config.yaml
encoder_arch: "convnext_v2"
image_size: 40
crop_scale_min: 1
encoder_norm: "layernorm"
encoder_kernel_size: 3
fusion: "prefix"
fusion_encoder_qk_norm: false
fusion_encoder_moe: "expert_choice"
fusion_encoder_drop_path: 0.1
beta2: 0.99
adamw_weight_decay_other_params: 0.01
Rows from block 7 of the fusion encoder of a small model that answers yes/no questions on an image's attributes, named by matrix and row number. Rows with one number within an expert belong to one neuron, the router's apart. Each number is 500 + 25 x the weight over its row's rms, rounded and kept within 0 to 999. All counts start at 0. Numbers have three digits each.
Before each expert's rows are labels from the 100 texts, of 14976, where the router gives the expert most weight on average: "tokens" is the input token at the peak. Only what is clearly more common there than usual is listed. The data: fractals drawn by 1,000 iterated function systems, in grey. In brackets: how many of the 100, against the usual share in percent.
# router: router (fusion_encoder.blocks.7.mlp.router.weight, 32x128, trained with AdamW), inputs 0-127
# up: expert up (fusion_encoder.blocks.7.mlp.up, 32x64x128), inputs 0-127
# down: expert down (fusion_encoder.blocks.7.mlp.down, 32x128x64, transposed), outputs 0-127

# expert 20
tokens: "dense" (100 vs 13.1)
router.20:522488480464492526435466479522519522518545501480536556507488472541474491481422499474507537500482472518489506473483531466493495478464474486526476536529483537486507545526481482516495473507519502480475504523518526504480509542496493491478494513502489494533513462528532478520485536477488495481516483497488536508496484539514497543495538515481509475573503503547485493476514468507482494476508
up.0:461464456590500534478505459500509445515496490500505485500500527476500500490509500500529500497456546451445487497517500500505477476501517500471500529545500500525500458491510502500509494527500474500493500491469503556484503500500530500541537469516490474523500500500500500515493486509507474500488527481498488508547462482513528500432470499545449500445522556502496500494470516472473499512514
down.0:522500512500456479500513593513480500500506470456500510500463539495476500494500489500429506511500494534485547534507547500525504500456500500486492520486488519492498482448522500500500504464500516500504417493500476499475500500500500497500498467500501500500500479509500458500472563546522473466500500484520496494525502511541413500493523458500531479496524500518520509540500500500463504500500
up.1:516494465523494504520517481500466529528467469474500525511501514500508497496529490493516469474500516486542506506531447539484511531440500478503508464524535441490500490494518500500568501489500541512515511500481500500528492500515500500543500460545526490522492535439501500477520536507438546513474517500533499546500500501451544465480460502500500510506500517508502500538446510500468525514497
down.1:524522497492489445458578537500500500476500479496496500444500504497456495500502507500503515492516519419511500551500500521487502500492468536520500500500500516519500476487515458506527492500512510487536500522492500500479502491483497500531480500477522500422547500471500467500500490500521471490500477469606500500454500458500500500488533490503475500507517468500500454473475500500487475500530

# expert 9
tokens: "four maps" (44 vs 14.7); "three maps" (42 vs 14.6)
router.9:477475489478529537481507477534490486521461445500475538467513469525536489475505500488519472473503535489488499478526486482494524503506483517481529494531492537513486448465534447474468511489514481531475498530479465519508529515522495486515487482531505483519529533537474503546493538506477517459515521516518471520492552490521523530465501454482480536508515543512469462474480483506537486540498
up.0:479482485500518500490520563534500498495500488498536483508498533503500500511500508458537490510464495492500495544496441513499457489500502491500545499519510564474500500485500475500500508531529493474488484500598525467499500500500500533432488510536493473500500478507500501509500473433472500489523537523441560500554528491507500497501500500452478500491531522482484500465499531510500497500503
down.0:532503524474500442500587500500512501500506556500492495490539485520478500483496494483479493500482475426500487535484504504500485464474508515522500506500505500500501499500505500500512483502536488497398483496500500461505503500522484482524505500472477480500532500500500500446554535478500519523500493500516488509509526510513609479520491496500517523480506511494506501524500469503497493525559
up.1:518509500549500500488500489500578500512501516500500500508500522500478522500500466449500483536459500551467458500477532527484478500550500532493500493473495500526520466500506500506500546500518462491488501520525580433505500500500468500500507500500466500520493533548500500550474513474499532500486500500509467500525500527517500486500483500500466451500539485506503428500537550519500500465500
down.1:500500481472500544476519500481500526495514500463500461522538500500484500500526536523488500500500500560563500521500501504493496500500500497511484500551500544488489530496451455524475460500500510505488511437500500507493488495549509459501511466500500500491511516476484507500499500500538476459498500496556567487456521500500500500465500479528548500500535530565490518500499537511503507456571

# expert 30
tokens: "two maps" (100 vs 14.3)
router.30:506467504506519509540446518492487538534460460480533499485459542478527485501492462508497504494503502454546511536532477482477504503534453522456512497486533511503483486528545458508516506464461489537522497554465465542511537484506503525524519479485547517487520554501461473534515488506508489514484489512524459522535508496527469492476480469495482507521527490474518496517482489490500499515485
up.0:488501491523500500464540500494547500475546525522507491506503500524464507499514527500500502555449546527469506469513556496516505488482505499542485504500500484501502500473445542500523510529533479487493506468500503500489485500500505474500519493484447481505492501412483556448493495524514503482482500500458537503455464528461557500514485522523546500455478500500473505472520501500500493512500
down.0:541550510513500500500500500587492489514500490498486500505505500512500530510477500532518523464561500408515500485500475500491485517478500511521500500548500501489493507546525509501500513500487500517495542494500500501500508500539524500463500532500519521500465555529488500559551520483463471515500556495495546500533513474554500500562500500500509489521497455448480500500500500500496500508500
up.1:509505468500500537539486500467500521509500493488500550527461432500500527528500494483487488469506500453500488555488500492500506494458500508500505483541491500503499538500567500464471500512478489500503501529500522495492500500547571514544509491534500526500500558500515457509515443463525534471536536500459500500534459466484500503514500484472500552478498536514500500542477511483500492500500
down.1:500501521485512420500498565498515442500500500500500500527503500536500490493529507515500500504550464520526500402500528505506513500500485500486495483500441495500491494555492537500500500523500500484500513498500504500488500500496500477481520524484500514500470565500520578482502468484477472501506506473500500483557518520498414500482493517495486500515500500521503491500484500500490523535555

# expert 24
tokens: "dark on light" (100 vs 14.5)
router.24:467503507497525503531451517492512467521529473463459477491488462533508515525507487488468497501485501459497536529492539493504494466500465487489511506446549502527437468543522476477507453483492473488500496542489468533521536489512535520498497484487509507480519517481530481511538478471504489473498470507555481548511465490479502459507552462549496489490490504490505487519501542503474510506528
up.0:535500450500510499468500500500446522548497516521481483464488467521455529500500500448519500513510525576493483500488500534500500524433501544500491442500559475491500533480500529515537543502458500500500500448512500510468515485512541483518479500487476521500500500462477500478488528501500486528538493500469532506472502525526487505539511500462537489500531515466500495512481492500463500471519
down.0:533512478500500569499443485497496500482500500500533499464490500500453552500500553500487494523500510541516549460500484500475519531465501500458534506500536477500500500500500500500488506547500500510483500500474500506521500500476528529503520466500546542529527443496517500442532500531539500500500504487500472508470500422450517485485500484496500545454500530500478532514489500500466515477477
up.1:516480500500540522500518518496536464515572514494500482459500481500447517510509534581489500512443473501500532500489491500500483519447494500534473515473489488500463481476477500533477460492498476475502500494446479487492512504500607525535512512497505503513461500482490500489500500503509497500491506514519500476500487467468500459516580505536496528500510508500522516500505500500519523500500
down.1:500519527500485470471480495519496510500472483526530528500522500521513456501470477457500508458526528499500416562523501473527478446525471446475521504512503476525500501514490477513575536479500500488483500499530501512455504487513450478447498513500505479500538490512516500500509513500487500525508516478472547509554484579525471500484488493497500500535528488507500500498505509507522487500500

# expert 1
tokens: "two maps" (76 vs 14.3)
router.1:454489481507503461542460531458479497497511468447474510516497503473498484498507482521468469492534509451503511558516518515519520479545481502477490474482541526525476472528521506516525466473481461517540523527505482511527529491533520542501494475519516481448521525484526463514570472465484508518489485517528493507546500515524476471479499464496504491527493499492527513517492532460516507495524
up.1:535499492513500498500500495500500500488500495482572451500453500500500504496500515453500500546536500500513487500473535512500489483541551500478500462486500500500500497513502500505500500533499517551435545456489500500496495500500470493537500500467550500532500459500497530511472472527475550520500487514521520461471447552480489494500553526505508581500508530500500494488492550538499503500522
down.1:500467491434486562501500500493480474529514517477500500510514495539515509505500455541598482500500500512468545449500500511500500451500500492505511511461500515537504531496528500497500500446509487466500500456548515500511506523500492492500511512523505494433500469500544483524500469500521534536541500493500509500571470466496500505456476473500490486500499511500510479458513500493500514520500
up.2:559530507525496486500482526453500540500500488500500531507495500483500493550476500500500513450478500500500534500499500557492500469468509545459471456471504464500469500500549488500524500508500479552500550475491491516507500529524522539505502480491500506479481511500523478530459394495500527488488549491500504479500521487549500471500518499484517527492483545527472503500500518526514500460491
down.2:528508484497489516500526459526465542487500459500500515500464477480491464469527500555507439497499500424513463459498467513526500500500500502446517509507516540537502494500463469503515471498500511561521500500483491485500513500482507535468469533500478511501528501500494536529473495500500492558548510516457516553500481471497486488498455500499456500501486502463477500500559509498522514514480

# expert 4
tokens: "dense" (63 vs 13.1); "dark on light" (37 vs 14.5)
router.4:489500503512469547487509480564523488517468506491528571521491481515494497535505466470528572523483484490496517535509485430520475496490531528503532488474486476504463496495514481447477477436518529483481441520475510450499489511495516488505493483475466498524491485504457522512492501472484495536514490546473499498495492531510527481488489498520471481522511485488471489506546515499499494527489
up.0:466483470479500556500505543473470525501500500500500497500516497425536500482527516473513490545500500458491500500500423511497500501500549571500540500500506494497488557465483500500500500549500491492490504514440542477500561507464538500500479500488504459500488530511500524483500459500482482513500500498500500500469546427500500500522500500511525529497503494500500500496530500500484507461466
down.0:503500524537519492500500539469490495500504508500500500470500519424500468500500476502485533500508500476500500500430494486500500526500523518483500500500500500446500503500500500565501516435500500525500514500500510501472470500472500498527521506500523476485463491499494492461567430482537464492523532416500524516532500495469452507500502498497473579488529522516500512517510502500516500507530
up.1:500500483539503453488488500530500511489477476500486487469500541505460500522504446500496504454547500530477474531518500486526500470500445500526485507500506500449475521522500519522552500484500500500500500468500501464500535504519566500479485500534500500441499522427515500550510465526502518507500498467536453546490512485500500516500482519479447500543500500500500497517448542500500500500537
down.1:519493500525500500511500524496496500495510508475464500500461512426489470509495500500500527488500500500488478565439496500498500534521530513500567456500500487447473496524519530547500533448500527520426503503500500501468476499500513476500525500494527500497476497500500499467550500484500465500525540424457518511502500500475484506476506500500479570474526531520482500514508497475514488502513

# expert 10
tokens: "dark on light" (100 vs 14.5)
router.10:490494510517513491553450541519523471520496502475489479497518539456538501472483476534493472510503485441499486532503516504529521475557469490520482506479506536511491484496518478467498468484547486494491531514462468553510525518524503515458497482486509528484472509535500498510515466483512525505504450515536490516514456516471488446488525497539442465530514510483535458495511508524482506496514
up.0:468474519520544500537535500483540485498570480500478505467488516551500500493504503586461494491500494500503500443500534500497482500465447437493504512481521504505500464501500540518500472500500470500491514495493479480517536489507500489522489539518495498487527559506527523508499524445488482491502514500500488503491481469485500500500525481593537518500467500487500500488518507462488500467500
down.0:490510516500509458518500500500489475514483500458495526500510500488463520506501531517500498515500500479499503558493507490500482491557514470458514498483534515469522500544500494502551507468480536475526503547549500500500488464497523531500500521470548483444522500500500443493556495499519495470498473461504500505500532506492419474505507516508520500466493500534525539508451483470492516501570
up.1:504547507481493524493480460530447498485454472524520457517500494487523529500500470500500473452500534500500514482497500520517444584470473558477522505502549500511513529466520468511525537472500485522487510551526495539482510500484497500494500500480500533488461522511514500463500509489564483485489486485500472543513500486541476532479468485526494494500500444502481517500500513525508485500469
down.1:500470469500500500533500527500481501500472451500482521507500484436467500502500487545518489500497500507504567500479503500492525493500518530447469500532511516470499519508400479500490497533529531515511441528500500497483515469500500518481498485500593521494493500512515519500500496500514456536481466500528490500494551446464486507493500499509500535500500533535500518500479500500463527482483

# expert 16
tokens: "sparse" (78 vs 14.2)
router.16:512492524480521508457521469534471541471516520518542484462471505521549520492457522479547492457483505537484503470514500490519510479465495521493531514525509512503477515489524515517481496515553501523494482496484463544531489530539519498513477496530508508551513473506450512518473505507532527526514471499447469495462507475502542511482521495498470474509464509500491486472504446476485485529441
up.0:500520498465528479444500516460500500471483479469500500476522479532506512500500500519481512471500390431541519505500532500506509499403467532487500482500511498470449500486500506511500537500500534494496500482500500503514500500497465464508500539527525500500545530490500445485466507516500500544469500469500498514510516500482549542515508488500500508537487514500500500491510518492463500499509
down.0:494522473502527576500473500546453481493500511500500500503489500428502500563500511500497500513500457500500500458473464473517500526496500505511589541424519500515494500509510500510500498505500513500521479520509501528510500503500512612500500500501500512521525500500510516497498500493484526520500476543500500500469492500490419479500521523480487500505503500504505500525462500527497507497517
up.1:532495512459534447498500431490462507500475461492500481469500505500466520541511500556431500500490500500500500497500419477512548500437497500510460512503534495500518511469500497500497474507502538497493514500436510500525510500517545516515491522467524511538500503528541500499500511517503500486504536510504447496509518500445458516500537527550531497500492504507500502491500490503468500481491
down.1:500515500541500505514500500500536514490517486489500500495504500483500490500491498424538549500471533550515497493502500500484500472558491503498521480536495487479493455500519479500500500498521466500544505479529500500525525466526500519508485498534512541461500485516500508528521549441493500582500484474569555517481497521545500484464473520531460527500558500500494500508505525532497492502515

# expert 14
tokens: "dark on light" (100 vs 14.5)
router.14:467462520518490467528484532521517475498481493494452463528511503495501518548545531537477445523449522463518493511487522490522507476530462456536479466492513525494482491504501523491462468515535457498497509506526476514519505519512453508472469525536494486522514521547505491520493494464473527525509451539528473508508476495532538482521512469530491487491518495445500477491517490468525490520504
up.0:500558486500479533490449462500481500500481500549477500498505446500520480500500461500482575500537500539458500500488500545500538542457536514535463487519488495489493513500500500500525499480500500475507510505469471432500557488496500514511500437507546500519475460448494537527513500521518500505500479529509516501507508512533463500517494475451512500499500500494500500500500472500500537549500
down.0:510500502524498500425392500500500500500512521500498503508494497500501500491516481560500510503493511497532501500498500497527508525510500505496451500511525468499463556485500507506466500500516500500500563500504484471500500500500524500505500500487542500498481500466561500494573524500493466500469500500493528506420498500472448493497500495517488555497502480507448521486479562500478500500500
up.1:500544507480500500500530500499483447520511462463500500500530479514492506492500500500444498504488573483502490497533550499503529503484500500545507469459544500508487457500500549500500500465490500500517468500500500500529500511508500500468500523502500500500494507453500493553486463536488480500460439508521573500484550489499549456482500498500546495500500500491464566500491479500511500479451
down.1:525500500511500447601500477500506478494479500559495485502484500501514500495504482499500500500510525465484505636503480500500502500491489467483522482485500500500500500498490500516487508500497486511472470500503484517498493445500483502540506458488500500456474500498516500490474500515500500501548489463500532550530496505500585483525500500500500500500494489500497500485513526517468499500440

# expert 23
tokens: "five maps" (95 vs 14.6)
router.23:448465487491492534495517537559459497549469513502508505434483510486495493475488508522515495523490493469469507528497510436516517532472521501535491524525508482496516508495519470520491459466528514509483485542478500492481528535485487518533465495491498459523515474508519453537506499499510512494533532522507431496498511486480533456471542478500493489491448530501500451518491509489464507493503
up.0:505500522489565536503500477477500516500502500496474500566504536500467500574500495500418508510500500481528492500500447500499500456500449500500500482532523532527489500500516519474536539500450500527531508500507499500533497500521554479524500500524500530454489494444530472483500465462506530502485500455500502500500488469500500500500508500469475466500510500500500547500428500520500495505484
down.0:500530514518530478500409420478520488500500500482470491502500500504468500500500500475513500486531500475500500582512530513525500467506500500500500491515500543485527500500469541484522500520502478553500528513515514500491499451540460475500494500524495518500546472485512475489530540500476500509475468480472504558538500511500491533517453500503500482520532500500538500500511500500563466500533
up.1:462539500500573500507495508500500496511483441536500455500512527530500485546500500500544506536500467500500476500516500514473500500455468500500464489467500546472496494500485490480527500500494440480531524510484500500500522500484500500476500500460500540497500507478512489500500500500468500500474492500470538504473455555493450500531428500500500504500475462500500518500487500541547559566500
down.1:494500497500529507458514476503532500500514497471480498490481500500500493500508499469516492473473579488496457449499535513538458460488465455445511486508505530487528475503500539476500593548488500500497491500500500515473504500500465500516498493500482515492500483500501498512519528500490500458500500500456500572520500529469558500492477504509488500511542479474501500500500514486571467506463

# expert 11
tokens: "five maps" (52 vs 14.6)
router.11:490475500522502504535448518515513508514457451475518508478473544482516485497506461517486492484500517458543524544541481477490514485550462519474527482468538524505482474503539478496520487462472475525530507547473480532509547491509507549522523478515541498483514556494462488524541482512496494509487484514528457518531513514509463470452515473504478504519531486482528488517484504495522501509500
up.0:512503471480464500442532444538517500472469500501491517500503500538540484494535495464500500461484548485537516463541494500510504490446533496514504500500500473475517513449470572501559471517500498494465500500491500492500500500520493487500508498500476518511456529572503500500465492492488463518511500500529498514470551500500491508500500500500515500448469503500483447525532478462514479497467
down.0:511524509506512511629500508472515467491500500559521480501496485537506500482507520514513500494502494500500486500500500505493488500500522471497529500503513500521498493506500500500500479483500482500500542500512509500489486500500533445512512518489452499583506500500530500500500452503470534532521513500500595478596500469526493500456500505515502482507500482509500479501531496487501507515500
up.1:492479464524480428500500439456493500481469505490503557500500500546500510500546517497500528540480502466500500543517505500493500500584500500515500546431480500512482492537500511486520471507517532468478514541500503488500500537498545522495475500458428475500518531485499473468500525500478523468497471500479500500531517495500488500500519503482502459500501509519500494509510502540500541523500
down.1:529500544500475520515525492500465467479489534504517500500511484525500537522524466542483500526500490500491489522460537487539480500500521466515504503525476523476533489536453512513485521500500493550500506500544519500476531500500437495500487500523503505558465500562460566545518500517500481500535462500466500520500500507500535500500534530477491506500500463442500467544530507522498515455500

# expert 27
tokens: "dark on light" (100 vs 14.5)
router.27:475485468549527480554462538543497500529500486468465487480505541497491501487495467529475488512472516457512465568511519492507505490548469499515504488467534538526483462528510457442503482470524495527525517516478481517516543509493536513466476467478514488473488505513518476511510499473499513519483461481538459510503474507491510458483519462525459503510499495485520469497485509518474527500531
up.0:500493461513501507545515476497500448505526500522546500500524500551500514438468500500531496500444478531500526475500477505490500500500547500455500477487500464514509432466492457500476567528496511479500500505484450500463485500547517466504500500483468524545500476500520481537474492466500517500500535483500511494486458500500477510500514482467515500500500542552527506527535505500481479452500
down.0:501498464462500538500479474545494514527456452529500519500518513476458586500500500556517488501485512508495500463492500492447499494482510554427498500540524500500500494500437480515521500500500509500500455519489525500494524508442500518500497493488500500487482500500522524475520470509498500534513467516497444520489525500500524506469500523534533500470473521516448537500500507500457513497472
up.1:500529500508539528522438492524467500488500463473540522500474508487500460466536500513522500528483500500500500491500500487455500450529533507500519512500500470476485500500553493494493500443475484525500485534500500511484494467509465460500533461500485534500524500486500500500560473500500500521500500500500500537488497564500487500500473536542479514540477495483493500559447488564453466500467
down.1:500495500500500534500472490538500500521459457500500519473500516473461579500500521500516488506500500506507549458500478497449496501500512549425487518548522500476500500530442483514516505500495500552486469516485524517489517508440500524501501493500566500491474475495500522500500500513500449531509472516502452525494529432474500506478522500500500517471480500516450525500500509500500514496469

# expert 6
tokens: "sparse" (96 vs 14.2)
router.6:464501538476502468546454505490473450505505477481491539464475466541485516511474517520466515466479542502496504555486515527518496477525501512514523519456516502534482493506516502492535460470464476482517493540481482509503496524519522502476527518464515472445534551487521464521525489477494529491505486524530487526535531499535430484471515462486501485501471519514500511518502528480503493525500
up.0:514518511521500512500491474478500541500492504500529531537497529539468520500486514538466508482464495500514511495549500472503453500504511465468491498484532536470502509523600487500513488469437500514505477493477477500501477500476500500554500538463513505500478489500496483483460500546546538500497506500532482550500521513500539419514496499487483482519517500498525515500458545503509500500493
down.0:471500494500476500483589511500500445515505500500495500499495494500500521489512482444573506459500558523501490447500500500500448500500503514512535522537501500500480525500455500500566526487486492513525511509499507483498453500500513503489459507500520505562472506484496446456504499500499500482500487500525549514557501474491505482508500497500496501511500469500494538483416496503513500500500
up.1:516464445500511500509500517484531550500478525475500489473500500500500440500530491518524500523470492508488506502514530500500492500500438500500530500550468463500500500500415464500461469544504500500500500470542495511495471500467500461470450496464500514522500462537500500500486482500532488477471530477500500516436500528500515500500500533507534500480500476487478537522504499517453554480462
down.1:526512499477500517416412486500494500503500500509486500513500500500533501512514514500500506495491541576498501500500489504500503519427481493496513500499500484520501489495500500499464504500513496500481537511500505500482500516505500483487491488488496512347499488488500500500500500511500500504486499521500493497500498500513390506500483494500510500500500512500474472480500494500500500506455

# expert 28
tokens: "dark on light" (75 vs 14.5)
router.28:495505543485516480543460497494494465531524477488518535472510457526483519500483512530491514470496518466506505547493507520515495470476471502501519538464497483521468486489532502531517467441455494474501472518468482506515491520532535520526530541469530478473521544478516462524500487498515521477519512518568518481541509488497444453494522466523536477482484509509497511541510488466503492513481
up.0:500500517463500500523518492481500457533524500518522500500475468514520459536485486500516513500524500500491500492500550474503482440501500522503472500526468500495500547502452500500447500500473524500503500553500500459511521510500500467464529516515438462520500540488500500555493484552500508533518532530500500464500488500487530506559457467478500472511500500523534508546527509489539546531542
down.0:500495495443520585500584500500462517513512527500506542517480458501472525490518500478500488515500476500500505493500478526499500470423452545500481549500469465500515503511500480521500507579500524500420500497500500497515500500527554524500500500507519485516494455500481512532506500500500510534463503513500470472500500500500481501543509497528500514500476489500496500507523500468490493500520
up.1:500521486500500499500482500482534581500496502483547559500506500474421503500460504554500485482485529549513541453496478500449472521500500562463470500500559500505500500490468500504500508506555503511508519500500537520484500471525466500513474501498500500487500500500497509480481467500500500500500500500500500500530470488537500527475500517500511500493509493481500443522537589500488498504515
down.1:512492480500500500506586547570531500490500491505479500450500500520489530488471512500525500498529553580500527500512493500489510485553500505500500487500469487486500513500510540501457486534468487468485500473510469516487507497538496500500503510495470500469525522465519471469500498503526509500449506500463500500512500500480587507512467504500545483500493509562504503500458495475513500519478

# expert 21
tokens: "dense" (98 vs 13.1)
router.21:501458491486487486530485511506462488507488512491453507483506565463478533488537533518471476537488476457493490525476513477542514467543526510530498507480519541486485502521509515473492461464558500511477492514466497500534534549486516518486466464529491466494515556520491518529514467497495549485519477540519476526497466475497508458516546477495503473503480522492529478473526502482488483500506
up.0:500496530489541536500471500540540465468500516473500500511498523477500496500520502492500500582507500493496500500520500505504468500541518559500497492500550457531500541544488455519543500501450488500503536518543521511496569511493430513500540485500500475508500538442500505462500500478526500517500439500468496500470496500500500458532482500500452498500500527500490500500477494481500500500492
down.0:500500491557500500500437472425531500518500500484508500500500500500500523533494500443500514518500486545496488471500520500481473500477500441500522519500509500482471471453490500500500484481470486496508441556500510500500511509488499527496500500490500500477500559500525630497479500492507483500500500511477500493500498486513494500500516500502515505500504513464500413515548500500491500500511
up.1:500471480500570494500546506473612504500459500480500467500500500474441507490500503500462474466482557500454500500500500517500463536494500456500500500545495500511505500433490500500578465475487490500500500483547514500500529500507500544568500511500516500512493500500500535509524542513500483500500500500468500500500500500500500514483500500483525533533500477500488480500500500531500523494500
down.1:410493500517491545500518437500506500508500500493473526484518500492507500519548500488423500500507498494519499399506500496496487500500506500500500498543479500501500500500500500500495450518500508500587500566455497491510504500506510483500500500477500528469512500500500440495500514527499499511500461482555502499418499489497521523521500510503486509486527500505479520500500478514500500488522

# expert 0
tokens: "five maps" (100 vs 14.6)
router.0:474473467499521522520459547518476490552487461491479529507505543478523471494536472498485466486464522461526484538534487485478515500517484495481517528525548547506472473510536465461527485466540513512475495540474463524520549500488479503519487467525537501491524535487466485547525485495479503506527473517528472529475527525488473518468533477508485537499517487477488482489491483492483479508496
up.0:500482500494500500553495499493500428518535500475476512500500482500528460506488536477500527500500520565465480508500479506482500500500437580505508527405526495500500458542488547483500492500502527488491512523535533500488485517476500473461500500555450467501487466500500479545495500496500500527431516503506500500500494480521495500531500489500481506507479479528503473510487500500513490499500
down.0:500503494472500500434551496487489479506500474500514500476500500500536499500494500472470500500452480500500500550500487494500537500500518511521490517615502500469486500426500542500500513517572495490468500500500500515503505480452500500542500523492492500478489500500487467486444497533452500475525570512510499496504525490500474500500495527490500474460504500500474481491500467508504500552525
up.1:516548500500477484500500470478503444479500514514523485527501519546452500498500520474442539544471452500500518441482483556510502478520515513465544501500500500523478495508500542500521500527547469500488515534522512476500489510513428529462476506491447500504494533527500500486529513517456500500500472529506542500500500506508471501517500480465526500455501468481488500508525512485557498477500
down.1:506509494545499500498599500481500500500500500479498510500484507490465500515527500537601490503531500589480489464488500488511500495489506490527504509534490496488500520567468518474547490451499505504459449491504497513500515516460484503516479491498485500522500504500488504499538479506462484471506513504549533481526512465492443495507482502483504478496506477503508459511478488500494500500474